{"train_examples": 245000, "crop_scale_min": 0.8, "translate": 0.06, "color_jitter": 0.2, "arch": "resnet_bottleneck", "norm": "groupnorm", "weight_standardization": false, "depths": [2, 2, 5, 2], "avg_pool_shortcut": false, "residual_init": "zero_last", "eps": 1e-10, "grad_clip": 1.0, "ema_decay": 0.99, "batch_size": 128, "warmup_steps": 880}
Rows from block 2 of a small image classifier, named by matrix and row number. Rows with one number belong to one channel. Each number is 500 + 50 x the weight over its row's rms, rounded and kept within 0 to 999. All counts start at 0. Numbers have three digits each. After the name is the row's rms in percent of the matrix's.
After each channel's rows are labels from the 100 images, of 14976, where the channel reaches its highest value: "top examples" is what is common among them. Only what is clearly more common there than usual is listed. The data: made-up road signs on poles. In brackets: how many of the 100.
# convs1: 3x3 conv, stride 2 (model.blocks.2.convs.1.weight, 112x112x3x3, each kernel summed), inputs 0-111
# convs2: expand pointwise conv (model.blocks.2.convs.2.weight, 448x112x1x1, transposed), outputs 0-89

convs1.30 060:457490447416395513532456475557477438432416488506454440470501476449446503486439502465600498486462513523571492525480649499566468537542478470435451512537575484540597493490407524448481403440399483412390450431510492459497479499426450463460453448482468447419504486466522443467505533511562587489519470452471583564496504519444537501481512406487
convs2.30 142:424493515483504529475638466480488538407612439457622671498489503501481509502563490500609495510560566497518500571507501503470582466608521404490540513496529471488516501489469507476503544519473492511496549492472524475472477448469518512506506508492500545509580486547482574463
top examples: square sign (47); red face (42); teal rim (27)

convs1.52 062:465486476455425449475488416473473524472403447496477445445613433487467518531604446463506458470480490493491509505500680503514438431478460497451513454626557482409564508504445456559464425474438458483441530508401527559445595522488525477538544519476429529444514494487430492446493543509499580510579512491522557618512510421487448462480504488481
convs2.52 112:479501500498517552555615532565499563412615543471615683502567485495477519518632486469652536528488568552493473572510561561503589484628544452463552509501516539490531502511470465456464522546489529480493523536438501532479406408498509509499539543508492621529588495558531535477
top examples: square sign (51); grey rim (27)

convs1.59 098:490510481457455467458485367572481538525437569478451461589534490449478516610552477524540440396410438509395510410452524468445441442446487426414462426511507481504466412468506363559530477511520435507484565513521479555439594552456522469531569506520497544478474490470454474418462436473473519501486419463472490509493454427429460492457489467455
convs2.59 122:589547571554531546480506538477542547461561497577554585591586535551510504567571529454619535471474538533538561510540509518507514533543535488468488551523526624498540542524581547586595553470541516539570569535476535546544425472538563583537553526537471645556451543539531507547
top examples: grey rim (33)

convs1.44 085:542503541534534525567529529526463615460527499450480494566553494522531508497563499530456461457425450464492462504463438438503459466485530479493432443451592454534479484528549539640406521491486543496511613586406587501590545636493554506574611594480486522562460473394479467477492513468460468489535522464528536557433533515480478439460490470442
convs2.44 070:510477467456446488409491487525521526495579420536447548549533445471509429563543520386506568476489452489495421474520442514545500406516491592521491453501580579428492453454479490520608468460503579528432552533522478507496496481434473484488504445442470661552445454549599464517
top examples: blue rim (31)

convs1.86 052:515514518537509514556550519623577554555396582488479492587551614522547571616549523540496419488452497488433618435469533480515432560501516512385482495498573514430543471525539469572515481583515529539514568583554508595531601571569529492524556517471502533507511536482482454473465455500507517537519592479448577483507513464497543496508579506500
convs2.86 143:623517485487552517536491513530529482515532625553522579505534507507484572480585482545624548561460542528492503567515547514492488507520495525398549495505469643460450554518526496555527509495514422475508502492455515503539351454493507506514525501504491586538534493493506483497
top examples: triangle sign (47); grey rim (25)

convs1.110 053:491512483472500481539428490647525511544563494487461449503560471440489434559570477565642426426505462542539414511474624484521475407424513441479411459575506436548523498499527621569428492464525424496492544502537576547572575556483518480526547489450460532496448453466446503473480511460544551530548404505503468534509478502480568539457475509442
convs2.110 161:491506500500588465546568515459520471404490427523651605523486499497504572470520488535617431506548475520492494467479503516513473534526507365528582492536501508570505487495470492513566515492540482517524453518523502508487439508504508499503495506493535541505518515497385585469
top examples: triangle sign (59); grey rim (25)

convs1.58 172:530547519516524535498535549503481533444496493449529526537465555536533513464474551540464409448423409491513476512430424405480421432447487452413426424450503395495448456448526537543457546531430547507422539543531467487512498544505543529543545541431535440548425461405465397450491458432492462543468499432431535530393503520505532540408444422403
convs2.58 096:467505461501452487503610502538502562570549584508461489435459489457499477524547491510513654458439579458497508548458520463506470441562450574537448476492473456350436515508545523441431468543480477571454473440547476469475499521459488502497589516539532546463545463547579482567
top examples: triangle sign (56); blue rim (37)

convs1.85 079:524559527526500534548583419596526582573387564471529511578505545558563528568540572522522465556467493516503581488478547484468462559554521497411487505530555515432536481535552458597508516517476541576472622593560512525459571595557584536594583586471541536525503548532510470454472436534504550559531517460534486508504507489526570562506571476492
convs2.85 110:588539500491533534510495489469496539454521587579489551522514499494502563463556484498617547554416497550504533569515502513475563505551496516457592529526493633443482535499541500545525497474511481481511463478449529514546412473507488483522546483464462586520552485536471559520
top examples: triangle sign (68)

convs1.6 126:555559526539554531565552578532501526508479476469549553543441605535546554480456560532452395492443424480504569523403447408474394503521478444406421428435458421502458459490531527528490566576484579526468525523544461507499493529522523546540527523457535492561396472429461433461446470446479474536458504451496551476421499517514533550395489429410
convs2.6 097:479500467476510540500581492557467464548409516443464500479437427482500536494504478586543573475503547512473485595508559518562470463566447552551523457510452436426465490507464456365435469511547517641460436433484478404501550595468452427478585433500511536404541481527542528537
top examples: triangle sign (55); blue rim (35)